{"dataset": "rosettes with rotational symmetry", "crop_scale_min": 0.3, "rotation_deg": 10, "color_jitter": 0.4, "method": "simclr", "activation": "celu", "stem": "single", "widths": [128, 224, 384], "temperature": 0.1, "muon_scale": "match_rms_adamw", "momentum": 0.9, "nesterov": true, "ema_decay": 0.99, "weight_decay": 0.3}
Rows from block 7 of a small self-supervised image encoder, named by matrix and row number. Rows with one number belong to one channel. Each number is 128 + 24 x the weight over its row's rms, rounded and kept within 0 to 255. All counts start at 0. Numbers have three digits each.
After each channel's rows are labels from the 100 images, of 14976, where the channel reaches its highest value: "lies over" is the class under the peak; "patch colour" is the nearest of a few named colours to the mean colour under the peak. Only what is clearly more common there than usual is listed. The data: rosettes with rotational symmetry.
# convs1: first pointwise conv (model.blocks.7.convs.1.weight, 384x384x1x1), inputs 344-383
# convs3: second pointwise conv (model.blocks.7.convs.3.weight, 384x384x1x1, transposed), outputs 344-383

convs1.369:133146097115086135135110116166111104108184144114173121125124113137141103145148145152099117105078119132132161143137155162
convs3.369:138145113193125154099150108105118109123072139130109126121124116123119119125096158113072132144146144113096130140118156120
lies over: rosette
patch colour: pink

convs1.185:129144162116124123116135145134094119136156106094160136166116126167129110096143112174134124126130124128112079108148132137
convs3.185:126093137127114146122114125084137117111101141147073148138113146115162107122116140159120068091146108174134146131099109125
lies over: rosette
patch colour: pink

convs1.112:112166133114141124099095096162154124132113114191086179154104111110151104165146139155136136100146154122133142146156137133
convs3.112:127102103128109131138164143141149115114130129122106103090110138119154217151144132155165151107180165130160140093132121129
lies over: rosette
patch colour: black

convs1.127:136119085153086106146168144118151164142150130156095142164127081135106108172132116176131134140103091135141106141129155163
convs3.127:124150158128116138123133157116140112145136148167106178120090160111155139170088150122113147131136177090125133148164088151
lies over: rosette
patch colour: black

convs1.269:127119143178107113134137112141151147123158125128117135104101120075114075128144144116169091099133135122112106112122105133
convs3.269:080080135097134146139152153139119148129112126154155119091112129104137105066168092129113123124163136127109152120153076151
lies over: rosette
patch colour: grey

convs1.132:124132126141128142118091121134131103132172112096121121146104139094115166110142152136138126167131125159120128077143148153
convs3.132:119126127117127157146061162137150085089139139103139093156125131097184144128108156113162164163140135162113116111072144088
lies over: backdrop
patch colour: black

convs1.229:169122082132135133142109139156153159126078139097128122130114121180145103172140139143151111153162171172086097113114126164
convs3.229:108095116140127122109127098116141120135151129112094152097147082113185156143134109137101153121118111112109131113125108174
lies over: backdrop
patch colour: black

convs1.86:132120112171143080114146146124146156107154117098128096115116159131103171124147127108152141113152149079195136120106129141
convs3.86:164129108129105150111099150128061093109115083153149116093103137119137125133103130125118119121120137158110099180107139157
lies over: backdrop
patch colour: black

convs1.169:131124102195141114129139105120194077104110135125150128134147116111157155174131137179079145109155108145151157152135097136
convs3.169:136146082109144131172108110060145113099087136164135119119124163097159126147138132125151163155158121139089078137102135126
lies over: rosette
patch colour: black

convs1.274:144149131134090153142125095122162125130108127116144084178106144128152158135097083103122078130079165124161137101100125124
convs3.274:120193063109075156124124158171149172146155131151146135171116072151123138123109103122141166153125096128121142121127135127
lies over: rosette
patch colour: grey

convs1.9:118113103180102124139110101140139117095098162125133145137118127129138151147117117153122131129072132103113121136137114133
convs3.9:153146108115141085134112148123125148163141129133091095136097167125117118125163133162156122146169110162125150134091107109
lies over: rosette
patch colour: grey

convs1.199:147120145133166131144154096129170146129090139151103100160131137091104138139105077143175142095144106117066141131126124120
convs3.199:141129148147135139128200142135123115130133131150129135151165087132137106121147094135132183120130094121095125113094151161
lies over: backdrop
patch colour: black

convs1.248:150135130170129121145127133121114135131111206123145132125141154110121119135145130189109154130121147120123127113092114146
convs3.248:149148148129125164124154133148140102162131197145134160105139180142128127107149117112170124182149122133144098107143106155
lies over: backdrop
patch colour: black

convs1.170:157111118144195133122120158138149113145147143101101077146093146113107121119112098139121117076128114113133134114109122112
convs3.170:088156129141138139134166141130132096107106092106159139147127131162137155116102088156154138113146106114146139111128121117
lies over: rosette
patch colour: pink

convs1.73:124154111148090116103115126114171142112120113148111143125147144089142106100123157130130156163133104149184135129090125184
convs3.73:183092140123158130116103101118115110098132163138125115150119134099214136178139136127131101169147136157162108152139114135
lies over: backdrop
patch colour: black

convs1.85:147150150162128109111113082128167159134129122141162123101135114133116120162137126130113107091141111108095144109103136156
convs3.85:177170190137126124122110130107100117132147126122131112136117126110115118128154138131132093112137149150156148133105174107
lies over: rosette
patch colour: black

convs1.53:110134128107136161131180097115110160174168160083079142114151097154104139184141151177115129109160151149102127149145138143
convs3.53:104087122144092155096133091106172107159136113149133143127156122109166144142103143127132132165126094142146102121107136147
lies over: rosette
patch colour: grey

convs1.192:124110112106096116142134139136107199103145145167127138113129123104132130102113136156158128113140115134134130129115153117
convs3.192:138129116131150122156107144124178139120120150091121103103112120102162128169113133110162112115157150135112098117139154108
lies over: backdrop
patch colour: grey

convs1.266:110153135109070121150105142128109094139175141101083111137174108133135133166166114143136128255121148154146152116090090127
convs3.266:156040097128106089155138119141175117109129078115135149107106148123106108122144191144112081147129123098134152129114134110
lies over: backdrop
patch colour: black

convs1.17:099126144141115132137167099144153168143136128163126096120100094129114173129105133082179159133177125110109146137112116154
convs3.17:140165111105123120148151144099148122137116123109096114104136144138073136114155081133113132198089138135089131154087089141
lies over: backdrop
patch colour: grey

convs1.158:148125157107128109125112128134086128093107113149123143132176104162119111128084093130158131146167137120147127127136131125
convs3.158:169122179115115105108157116132159119163123124095146101144126113099158077222145093095140135102159123109083144138128107115
lies over: backdrop
patch colour: grey

convs1.3:117126114118116114150122138146143115111072148160113146059119123158084154129161108103127148158107135102128100156108132073
convs3.3:134143145101140116170153133146081129137120121121111146131140127077166118160162149132110189141113101094174089126156116114
lies over: rosette
patch colour: black